Weights of a small image flow-matching model: activation gelu.
Rows from block 4 of a small image flow-matching model, named by matrix and row number. Rows with one number belong to one neuron. Each number is 500 + 50 x the weight over its row's rms, rounded and kept within 0 to 999. All counts start at 0. Numbers have three digits each.
After each neuron's rows are labels from the 100 images, of 14976 (inputs lightly noised), where the neuron reaches its highest value: "patch colour" is the nearest of a few named colours to the mean colour under the peak; "responds to" is what is common among them. Only what is clearly more common there than usual is listed. The data: streak pictures of flow and ridge fields. In brackets: how many of the 100.
# fc1: MLP up (model.blocks.4.mlp.fc1.weight, 768x128), inputs 0-127
# fc2: MLP down (model.blocks.4.mlp.fc2.weight, 128x768, transposed), outputs 0-127

fc1.736:447563582450490506545634468510518576420521526519446527551520465508442591503528550420505419513464570518540549555473465429516478558429503466427467516512360520489538496527468533490523469567537516550393495589400483518482505508528472499539501437469526477494488609501484479470521561481443528622582546545500379528613470554558460502543503476582572491545558426520500469458483575489526518513505
fc2.736:470524518462498573471639525496497469502530478566484535616520557530499448415480442481463428459451487599470458530532535521533486533495570564540534480522490605503569523555573488606591484482595428531498549598556475524557509553599485509473485449640460537412469517537546498503562537492459554524462411450517514457478534467459483431614493524583515500515497523467454501444525581456445490471548
patch colour: black (58)
responds to: high contrast (99)

fc1.500:483503526472487516504474450508585667526528536547455592564537462500535506499498531493453403500463571526619490469500509487455514538422481486462481410566441534504556469529541539583497575506540508542492479435502484462527511541438496382580531360489524555559499444525440533532545535513455556468523539463492477485525483426595451516541602483403494536478538520421501500544563523457622513596528
fc2.500:524499475549494508532576419525538452399539496484527498489485471559523510528429516499376607487549425461529500421527455536521505508545558479512521459564521518490479382448553495551556561528497515405460448503429381549411522520463480439530475523413501512546460357502429547554521513512490403532438475543561435533519533397577531491489505446608460449436498485414485488465565454461531488502456
patch colour: white (50)
responds to: high contrast (100)

fc1.75:406483575476490543510520521463615556508426555578513503504429486454507580491506507423422548458370556567560458552459534479415554463522506556599526445416533491488494554526496497479496465582512495547461402430523487469633469562539571503461432469503460478469562560610477516491584458525535500497551459594498449485499412554526589497520511440451542508466477478432530512546564536524478525465457
fc2.75:523476410512398455454559599575540457483407489398446475455479469502551526454500484427455525515387482499514466525527546538487529522548514543601535553433512421504481510475377468473471444528504521544461478528470502524440547464534506501458530495474548453464481467472527542480509468580545460523526580404524527589383489474518410515489507522411516434495506501571435426429553657546429491448522
patch colour: white (31)
responds to: fine streaks (82)

fc1.225:587385466562365411535481448488545557573498501497530513450471431484517520519522530525485565416474484474554488523485510577543503511538469555491470475568584456500476562433480480581421547490501382477562463567487548472500568466484472518478476480383445445548481438536462498424529494481477473562567576509445486479557564505500571563551576464424582503591528477491495505576603459414563502524525
fc2.225:492553540493438523523480437499435502411506569453447575498456488518617551464486513512492442472566469583465469566565524536442524526525496538468483494575416477565457528392611600480558506493525404480474527539587579489510450409501480514506486528436487457471477481499546480493440468514507421505503422456545457453446600416501381463555554534608497384535532467544450520525450516553558518459524
patch colour: white (27)
responds to: fine streaks (75)

fc1.554:634507536496521482521450475497597508479558510519480554485437537507535508499461502513503497463482490500469522411465556535549506377508533528524447429524499460475485523456540538658485454454531491587445532409515550416499514488500514425533490416476525579553535484580472501479512662571462488453457476481516505403439453560519624543538498452503463539487440449422508489364561495444497531449525
fc2.554:542526543451459510473499412514538514516467509506504494490506559495545539581445525572645497524452490433481531472457440539493559519530646527469555381558537537530498492462446495454473489492431546579545492467515473518502497455571487539475494493534471544444542477536511507427360454474435557485600615511510526489469452590584554461496524381532477519527515463482499520644464539463518383469497
patch colour: white (100)
responds to: fine streaks (97); high contrast (66)

fc1.582:527556562484439540510554509480529512486495560577524585520509435486441488483572483459520536611583557516503549573496463452581460502519423509489512520534480495401524498563599537496485543551496548564454488522466447483500530506518435523463518466484498563522509591457467542465509583482551587601707437495480490514521523500560357551592508410481485546484542525499449524489467573470502509572564
fc2.582:547516458537437510529481462603491473471520546456498474531468535528506483518453433522517458590454498457507602450394471461418459444445616577514556453506515522389494531514569515503460492503445549429573459557560430517459501500464407497434504533469597597440500519489548564480498451579599543464555553561548483499523526486602586446624550426562503497542442504461499545549482476480554470476508
patch colour: black (50)
responds to: high contrast (100); waves (38)

fc1.638:511508593488489488516443458488593599508585514434568522528563439369473631474536509551506565466439409487605500519483467514545443527494507463522409449483510519467384473569573482584507564506448463418460472563469506509500508442514478424523504390468497529545484514499480507420495610498494518475568517485474510491488547559452441504555569487473499531529521394446514495493475585517595468586536
fc2.638:468513449442510489472540521539556479488555487497422540458450520424501596515487491554424447485482618522543473485565541539439501498459442469452488458523506463485544437581566625586412516557470429485491534361537494423449511441544493409563547505546498474518520529461473513508552458478501473512514510451520388460529578548447500539522516550516354513544489382544501515476575444524542488414417
patch colour: white (62)
responds to: high contrast (100)

fc1.442:514496577490577417512521492518585630489521558470473475607480424416540524504534466475467507391445566430512509449503533486540626577480503549530490432461430520455536515586623503565556424483517528503457512459436508450499501565529485410453507370463511524520440509489471508545557512510527572480540529442520517516534486442459435508546458482469466575600523492483517462382540563522547458543540
fc2.442:533518442490595547467488457527603557427506491454547537535495543385504550481452490478477500414410398576493500483487501487416632453462483599569502457502525535539465501553517530562459407512436536404577463500537569491576511555602441462515529482397477529480466534455502550537503518441499488480487508538472480511482562419402513535519398490519535513546493466352484505562484505487485559454471
patch colour: white (52)
responds to: high contrast (100)

fc1.383:501510544475527539530548499496426639381460499543558480515505403551428586514489531510486606474424558509455523535487514575476585517463501469569495507516483508566561423538484521459468538442452504440431475557476532502558506515474483547505478440445515499489570547472457513424538532538574523630611585516497438466514474594437451604539469527562555540542490552474480501507556541447437392473554
fc2.383:496449467532552498471367566456409479523489569540462476540495561553577589515476482468583433446460440510439487577541565582546528509554458506482496477559538559583487443499493556445487579454489501525447513462633473518498510450495497550518565515494507460496542620491446488447510480500566398518509419506491396497414506579465606385527442502428552547486520551476522461479449528460473549551500
patch colour: black (37)
responds to: high contrast (91)

fc1.747:527482533456547470557517495569475493472456517410485437511465457488398584516579524435537485529518487484470481569501536393450451513416370429511498546398603557435501510534508474415466425532463423400469524503554493466552453600530521435499414481486411496538484478578474431547453546590460489556461530495457518488564394488536517459529552481498441502523524515499459504636531470467563472504514
fc2.747:528485440487563558546555545433431494483428473522512628506402460468431567464484476449424464472512504520621532493541444413443540496554482495474501453504401514485520510541508540523478507504500566349540531514427548423479413598467509485561451455480535554543528497559476429561531510465534532523496465482487429441505568482513508402603491463586465512514410500436485468534456520485627536556499
patch colour: black (34)
responds to: waves (64)

fc1.639:530545547472472487490556454523524558404523538435474629616592443432564480482509498495419567496501465556497493474505553445570407511492516519540502452553522509481556552565553565587474565617494510516435516424487525465493509557543476497482477354496501525533482463598554541519545498514505505446546574476508510465505481572505437531558495455481454517421553492499509509412512623414488436593561
fc2.639:524475455525499501530482482466508461520514492541554475627549526488497510529382481471487417461488528506453515485425500477478482458473461478493564513538493490493481464551529539580552605633525593393575497586441491496419500572398489594505538505535582524472522550567654518533540555513491555528478425544450381510572454582483462549545454543578462549450501492495485440504463420506503500468542
patch colour: white (67)
responds to: high contrast (100)

fc1.309:499470563495472419491383490525609595520498501457436555500566446476543516476472481545451578510555438517415469497497572482535542473560492566521459401511596548417532439513571561558500473535410426469461500435544475490502489551538504495484516426467533509511520497482444539488556499512510467476586444502460481507482556476484512521547653475425448604447560617424534461436527442564503409504527
fc2.309:433539463460466589505599505500526442501513474500561522505529484547441501498496420554468444476513595548446448460540552447461468492530509604427519426493427558477515449500560622503528449569478406415500508592482476471538506562534500499518492523554486453487563554488440538467525537461504405514510527495592618471351549478443524429506545471553542476537566615525499479387472573511487506506525
patch colour: white (55)
responds to: high contrast (99)

fc1.428:479476506434488514532557555543483540416502509501524621565528461543469481520419546458470515591487554468483526526452506446501605485520494538483444488499472573421579486487459592423527502569539556543424489408474474465550477642438532479463486439492460566493527555478503473579523457473537521601648461466509464542447550429580453423535560411527521525542483547471494442505515487499427509461602
fc2.428:581526450459458512509480516506561388498483578498500530383460450524452597452491541521361455393518461499470505489508443554530432498446400493490538475559511448483448549527469488555480501504469492410452529395498586445446535461486493562521490438561574470491500471582540486459582377539498522551480503413510506499456550519526468451572446475443554443497449445596428522516500494470612529457507
patch colour: black (32)
responds to: high contrast (99)

fc1.563:492458541487444497496394499512571611591502542468522551485473443495505595472514482501418598507525539480517478524510535495558511521534524500521451401516590531446443618479591546575457552529416477477479531486447531492504492480518478477476506376445485510560453481561494515388519561465480499472634582485479534507523562504484476479553598449411492602529500506437480495445572534445552392559509
fc2.563:533552540471475532534606497477506495346475493488459532424448604540484525447439499462483332488509468508523438434497541584464482525553528499552471472526437501483515641519526589568457544508483403471512482507512533455509522453527491549497474497536481462406424385491554499406561464572465455463452412511475472509432501528497437440558526478526523357528474488513456473463459513469496514501562
patch colour: white (50)
responds to: high contrast (100)

fc1.47:432470512416530468578466509537489504482493410437573510472530445452489539488508582544497567416487469458501523534500479492439487573483611535480423501579532537466555512518518509495434537499471447380496578509512500452491493563509548515522452447357529482497570483508483410478525563457524516618609452545528495461523558526559495601518663403495491552491435486500511427551508508439437504512554
fc2.47:471475511478430572519406529514490454486405508503491491519463494530573522500549408472403391501509518545486436541420481541498408463446512511534398395388407565469476475434520536520548470497519433481472507431529512432520489506479571549527521426570463641540504479573461468525584468523519496532447562416565520482515542496368520458465553490563525518473471512607553515427493512529473447471506
patch colour: black (39)
responds to: parallel (48)

fc1.292:494414494486503541447439500555544610573498530521468592499429467559489504502473494514426543412542521464489489633565581527525492486557514515463516470485628550419502587475595575504452462498421514468512492510468534500546529462561514568472489464435480496532490521536550542400559566476470529491574524524489481519554471510464572557484503510403435622578461618522522488455576500477502383527501
fc2.292:511552504458499570557563421393500447449493559585525487479436497536537460457505470496491379473507546564526447456440543551533498487525523536597524526511423494438496523556553554481421519493416474449516502526504608540519535460482519587507520550512487524476490459503507537391627472578433454496387415458457561475371529470449517432473473487483522445514552595474470514467453538509478627525538
patch colour: white (62)
responds to: fine streaks (77)

fc1.508:445473592509520581519501482472569597422529559494530581536512446464526579508509499489455536521455578577459549536470498454497504447456492498587458469480502540454437575567541518470523405584488553541463488383585476438575528561573504360482532404504537538523522510474538502466554537459512501467535473514497541519565479559544417513545481455465502535367560490453519524521487628517544467600482
fc2.508:543565447479466501472499443500577451564557493539514481482511404546518615562424498486492504545440456503470531567502478462556498614509515535541539487498545456523565518593498544494491390607463475510504468565426475636425480486534491329474474508487566405512515535469574485505547557538500486496479526483480532548509403558542473440470433523496590480415454456537495552494510442433446495413528
patch colour: white (42)
responds to: high contrast (100)

fc1.172:489498495536520564508454407545533480491544564460515488459499507436469542508420487550531387472486515476515482596472550446521473512456618411451389476537496554561497526543456584581398506461473465541427487479412561395559491534531562439503522461497488555529571531468486563593519511587568607498500453532486411555477476501514482474555571495491490538514544491494420444461573506498516351505527
fc2.172:529600526469519488556468485515516431566521552497532488578521486518562519528452543537551511434542522525576485462478385509557526460508415437447471513529544433452529494528457521390384440534472549539524465484555359486425502467454536579496500513498443526471558463508494470520477413441526445465473493562499574485451496513523573504460429463443482608475467550583440492539632551496506639557464
patch colour: white (43)
responds to: parallel (46)

fc1.629:565343507475440501579543532504589532497515548521477542506600510461473572477552556470491525457474462550454530592560540592457511474474470474535503513494507507513489554524436502464491486548517467539561553405485494391499478543597518488500507502489544492475492480493438468560546440486460488474429441474475379560516515477417485492586436445391504541442445457485492473450493669456575467610511
fc2.629:448625484456483498445501577494575519510574546469499487455569480502544539596440480455503524450536531580472504531415559563530569476417488507487567492524605471558537505565418477486506502493558425556402436514558485536497479557446404535499519536468554488507425508500487468427417518471391479456515541572388396572471484596505536516503494493405501463611475498535523510477467446486519478585477
patch colour: white (26)
responds to: high contrast (80)

fc1.520:462548557455401478485418440484597584519515492517525647505526445452541553499510509474493597493518507503523528479431526411577452454502474463521498403520577545453506483531559538585457524495414421491510470552390542466488533520579547460467482455503554493539464513538428536479543564516530521483631460570462584505508550517464466514515598448439472602557537523516483435507575608484531515500541
fc2.520:478522551545492454456377463494511506474493535501519477489580542488531552443418578496572591572512532538538544484533411528465543487587490487454534511490541515522443493522473431403474466486448542602595510520605486544438511536410525496458463532590394460484470469514480421425403447494530535472405521551505458528451419486590544396545482460441481607504536509428460538523495465504497539541574
patch colour: white (40)
responds to: high contrast (100); fine streaks (87)

fc1.94:472503508416525514525459442512500535502514539506613488539631427508439531438651471485547412389412484418544560503555488561473435438416523541497474602538459522452477454527557490545516493615434481418521467507418573435545483440475522472553488483493522559467477510448573451469415489593440507599513478550482510511501430563500464546525533505505455493475459428536529536486525560445512486486528
fc2.94:564498482471471478437538488457520496454524500530530512514550580480478419550458587477439496478568463484512470517597489494471445456590511505451451477503509411575517533409540566531496541422554536476454474525444529471459680477567443540340446518453558530409532492414502584439508486486503489433532519524463563419503482490549495430467519543516571466494590551439511484502549485560524576403514
patch colour: black (27)
responds to: turbulent (39)

fc1.535:487474568459415482552549447494556532461500468518498486600483529458476550482530529564496604435569453454475443476502476449504432540490509510475501500603486515413479399533527517455519425398444470471443473522546529487498534470510534443533527473487555578553558574520531460509548536576578525505524436457503427445425515499475440500538544502525603542435548396438436526531409486541506536585675
fc2.535:499424426488493561531471476472494462457464482465487546495453634643471447423566508480521479518473376507497486515430492452521529583459501536566519556530412541495389608501515539486489565576551495486498490576415575530492534516487509580524494465471457478491508438560500487432559562517520492457552415525581484569454540430542532515475495512535635439524489479467526449499410484502470487495633
patch colour: black (25)
responds to: high contrast (85)

fc1.689:474480549515543472468507491475530532428540518518518590535528444454562496487498550534414557399526524518540467592500522467493404493582540587584477416433538514524558506511454477506419495510447495553521484494541490449526498619572549472533460465436487513478484445651520447522550455545588626485657608546488501544581497539512555528564508498429453492508469508511476459536566472528523507563550
fc2.689:542471440499652470477497576601488547523374465484508459545436552488486619395510513535565565405526469522472465549438468414495493449484429515500521550376533539495466484529493487504372486494495569566416555465547479498485519462441417544518509533528608508449466442499527403512482529429522470531545390510542513505575529450514558504557533519498491559482518512515448502444546526530576494502486
patch colour: white (73)
responds to: source (46)

fc1.62:441457512494477491577591584541476535377501445571478583532591500492541453468595591497456502410463554479522502516466451484471484514480515426557504473615423507480569512530478481531420505488563534507531482426617550490497517649455520526502495463457478500560529452452526492556581483531552509458541508451516495552450487545517478558505484463602446419460458488562605489429588559491431544476494
fc2.62:485436447546477466534445530466428510553526431432511439495554469523520423438621523454555583474489480429597498433546511539468400537485536524487533494576546429486435458490497501580529480504573452470602530500404511539447498627479531478463470498512515633544501485522450546431630472509496505523516430437454480462537463599435481491485453454409480634506495505541528453492503486505467495448506
patch colour: black (34)
responds to: fine streaks (88)

fc1.305:549534521458506415523473500489629606454602484482491577573466438475552492538488510509448379498534531464553507548411477472455589500430511518479526397584410550452590569505571512581512552479530511546494523475461490458492503517481501347528504454378525544528443546552533528501611560481506539470531487459466462499489532437536450533536558433445451592521579493528476470521496494514551516523498
fc2.305:569481492538440527517486559544490524507522567554519550483463548517518584526463518593639415516516476452486522513553493530467479535465507543462525527575596531511482480392453501425543526520449484570566462428454507598468487489427434500535474452372502535507464532484525544515462479489474513444539578491550544487463530627533451401613477430472407521494532502352526517565459526529443568491525
patch colour: white (60)
responds to: high contrast (100); fine streaks (89)

fc1.105:487437500462457455601584562522520598511488478474510649555500451469545481552559520486417444333432499498580557535519500435550510491431527577502442457582487486512557544532537474530484507422549579578530528516544576501554518492499511465555539453377599525526502398505527433536554518500463546446541492417532495555572465513492521535517481496533480461543537436485483468429541498576535542485539
fc2.105:555563508553526514521515518509487478482584504503478465545537540519446454499549591529577590364530513489587532383421452464525568460509514490409511573610548472517511499495540450595500498500577531431550469557451515509377479559547507523539504527429540491564430501562511478537509493531522586451497393510483513440521426517503426480513437585451423577490538458400467462555423451518460508505479
patch colour: white (43)
responds to: fine streaks (93)

fc1.319:477404558497501529494598510517511645450542489553471507584502418545410537489542531521516476471533539474532513465470478417552539532501504517548482517533458518427480488516443534540429435542529546534441503550520443472526491375509548536546498460497510574499563506528520524532547534503429581550576572541479399475553488555512447548518526485501546478514406607553522445545596487498454308479563
fc2.319:435550447477465560514488475492505629561550477509638497572503496614493523473547454505484510508534608534480553493542526480433442472528528562362553495474512513457605483543470446518451378617467406512536480556489476479459497445579526576513498460527487584494540475500497497582536536493452415494505499496540583401440481531447506488516426464487450523572562527508527499470535585517513583540530
patch colour: black (27)
responds to: high contrast (94)

fc1.381:461540524507453506529387473539532528454510456525503535491438498478561546500449506468541503552469525516497552428494460480591550340491415504506450403545453540491492520459530516647482477481525580606437513492483532425550509497503550475490473479449578499564509518498481499455395649577505472465447453521507441488431432564553599481517514394476526479489488476504547431419524461474497552404539
fc2.381:476540551467437466456437471468502532523463563483509416548576509506517463572525542552647565497459490453488542557467423516503567493496637521508501447504569612513460516418485468433472498477486529660543469475532478487483500437569573540458485513499464533505481500479498528420354494485470476523586582544527459493453488491627524524450527385543512466498552453459488531552507519518512420567518
patch colour: white (51)
responds to: fine streaks (100); parallel (34)

fc1.363:467448560480474496523531479531605623516558548468528619622541435482579424480467477486468459407360531462541525443437513426501435539477477491455505387523538532532559498510550491594537471470514502483476489464478458466488492554488496430544492446486485581536449413483529527544562556481529545440545637536508481539603496454537417512565505460474482581500511471556498497417572545482508480517513
fc2.363:466437511532443382488506504521539586503492519527471599462474587524504487544596542511504443494496535426448506597489439554578438504525475500505526452519472569486443530458441482423551453449484521516611448449480535552529483510497423503499568461410468627484529486455487539465503497491454618526637537434493630512481484503468537427600480490463472438489554526381505556497500533499531529452453
patch colour: white (51)
responds to: high contrast (100)

fc1.397:449511562503528530493498486523559558452552545444448591605539443499558546475560495469458516397525498583434509466530528428588602523471543510597472455479495527456461481543566543560564513428484578489441539425532490476549505574530481364487504370492492487547499460495440506511562499464453564462525488436473529480519515516502426488563465464460466559586519481440492504429489656431526447560506
fc2.397:475551528497614606468494470453479536530491428523554519557550505588528537542515482454463496455532583503494528509529544492395495452512467489537579419467440477492542429592551511477469547373528528440462451520433483569511497552521461454532546506504585386489471502488410480498569595498404570490426522588502565544545431519530638542507460528525508533583477469522508557513486401470497524514570
patch colour: white (68)
responds to: high contrast (100)

fc1.587:534525529507463424583593456533447523469540416538509492492581496421409553502516539446582499506547549481441448456449447465475431480469525492414383404468407517482503518596433493566556501424433540431529468464472516485531547483511564485555485473546412545525461456428505423443480576460505591519452428466444458561481494528526442576529496504459567529467454485535608515518489533504591469537591
fc2.587:497511473499463587490490416454402472463473439553506478526505629524518451417550445449597448431497515508549513457525539546542592519510565486501545467446468554472482500494548504548484475495538577357525486565460563569477542519560545571566459537551484498567529503474505500379480452455484504505529443491452521385453408409471505465501553440593593464520530551375469537515456446513496460501529
patch colour: black (28)
responds to: high contrast (75); pair of whorls (29)

fc1.34:470477495523511536529518547471530558583516499548538491486423417521366513528507590496511521574577568495520504537482468576409684524442493517570394508449472541493437506565481472441551455448464460484506530532473519530564523479533497482529501475486482503500502525452461517540497545558519496684594450477514467518539525466498452509496656530488505567550495515460542488537583466536562524453594
fc2.34:513566519504543471452525522457571531496549482492471566394466510479538545516529520459498567483490504436570493547560550493568549468510535510463497472456520561499586475567461459405455489414564397520403522376510517522537508464556449510516551447453520535499475472387487491439442435460489518511591586470464575471521510388466590492540489568488577434540472551625486476546544517456554545520374
patch colour: black (48)
responds to: high contrast (98)

fc1.24:519507569491486517533474496553537589452520554443520609567544506421553532510514476479451593441457511495485557504459534392558513580539500522559488475504562620557509497561552542523523488519536534537398510502540511459489525523547538418459500426415540457491540542527493458514545495431471586454566475506537419463535517490514440560532481411431493502516575450494512406529445626430422416620551
fc2.24:522523461543524492472584600382516481527453467464480543491545485524616544573521486476600595584405541572574520521405486432523598516438550433543498493520604464522522466541420430433470531480458448538509464404481458456440509510462503591492518457445545528500516494443531470470361496467438501473428564493466532503519500525588558491524503508393575476492453506571464507467499542500541462483522
patch colour: white (45)
responds to: high contrast (94); parallel (37)

fc1.727:477450578538452514524510554555464455393490492538523534530524427444453526480528503482502615539555523557435538578479485487573519517512508500535454533465576507426562562542511529460484469501456514498406501549405541466541532546580507569429488394489496537518533535463539530418470550510552531635666435513507476524512567597430397505569535483566525490538534470454489512445469571539436444471541
fc2.727:519474493473472511509448560497486495604492496549487558470497506460455487524528483522589353517464545505476538606464459434426517516449465507472519525431490497469467603515409561404458415459475468591539480439573597504563483503551475523457490521511494551491545622489586518464409492500484551482522524469478630449497507602509434467553505495433462448615496498463481538544397499569531555528552
patch colour: black (49)
responds to: high contrast (100)

fc1.750:465537538491481472507515648457415517494600450470493485488426529514419501538429487468443533518454486499459522438467492523493617368525582516505445521519501451435505514495487483527476514506492581445421518421498573405548508464363514537503440428434508484511478471532511526585506650525556515562457444517500472443413485482430602498543524505547506486479556524452552447508549514462501472384500
fc2.750:507460462507530539511560581552465482489608457548499551488434503488498526431469448440389459495537514546493481427477517484543496489493386478512573606498477345454544493591541533560511484507517490365445497543478528577534511578385419488482518504495558462512489493500495483573585501529568497490415425496447492509515518516436474521568474594480497442480492551548470483396463538496516585389470
patch colour: black (81)
responds to: fine streaks (99)

fc1.347:467424526457521550522561592496391516385510488491493556573513448457436501471503620495503505419476557479521565561500474562465468549546455479559512465412407484523476536481376536479532471546456573497517506495557496441578534470537555537546490484499449454448542483574461493422431498522509516522614545542544473480597388580524544524564448581546543492580530483551562478429548480448542480517549
fc2.347:543597428481607524509450490433539470479508473495501514479532533497471570486544572535560468405468546474634540495526559530485477473426555533453568509514527421473508480476382443477498463468470555503668522428454454485541453520507502508490515534463506446499532441511522446387515501524432525438530476558462483513446404554464474484495406516439428667527513481506473491595517492447540543529453
patch colour: black (80)
responds to: fine streaks (80)

fc1.628:478418537544485452527511525483514526518529537631512540556479473447511530519505538510533434531473525525491345553378523438423537408457513389419537462507462533500542490502402535501537469533509447490408527525497527494588584504456559509492423519476531564548488469491415458501553498489596574505510413464572492487467498485374508548500525492454449575495476459528543394455536493410540402495495
fc2.628:524495517527475500533478447552437558506568522395505503473424506453436463572422530451437440521401502446461472446597560565476444541615456472481508453485558596504550503511474505499510521465432498534567440465502502542551429507381605475476603440404461489465466483556424541454417541506599501453576495483508431482483518530493460497392491538453521453540476502470551415414519491509566466448508
patch colour: black (37)
responds to: fine streaks (75); waves (55); parallel (41)

fc1.650:464462572483487551517491530525486500490504535508574570551498497566480559516482475426516409497470485404524491450506503499479628408377546517545479481473536557477582506529474544411473459628399466498461492339508512457565537443461489499457490458508513485540517484579471503512483389511487600615592533490517495520530578453549467569522570453451451533570485461497506446502502521442453499455586
fc2.650:523466430503404468472470490483475600509466502394328503465505579574500508529582502468484491534452527371570486540566549478450500470489454471446520512472477570489427471497497506490465510660517520534524503521496497460490455527515528449485532404602455531529511437600387527454452487502496489479521438514454427469572542487496609548494513527580562465621513502536468497515476497532548491537565
patch colour: black (34)
responds to: high contrast (65)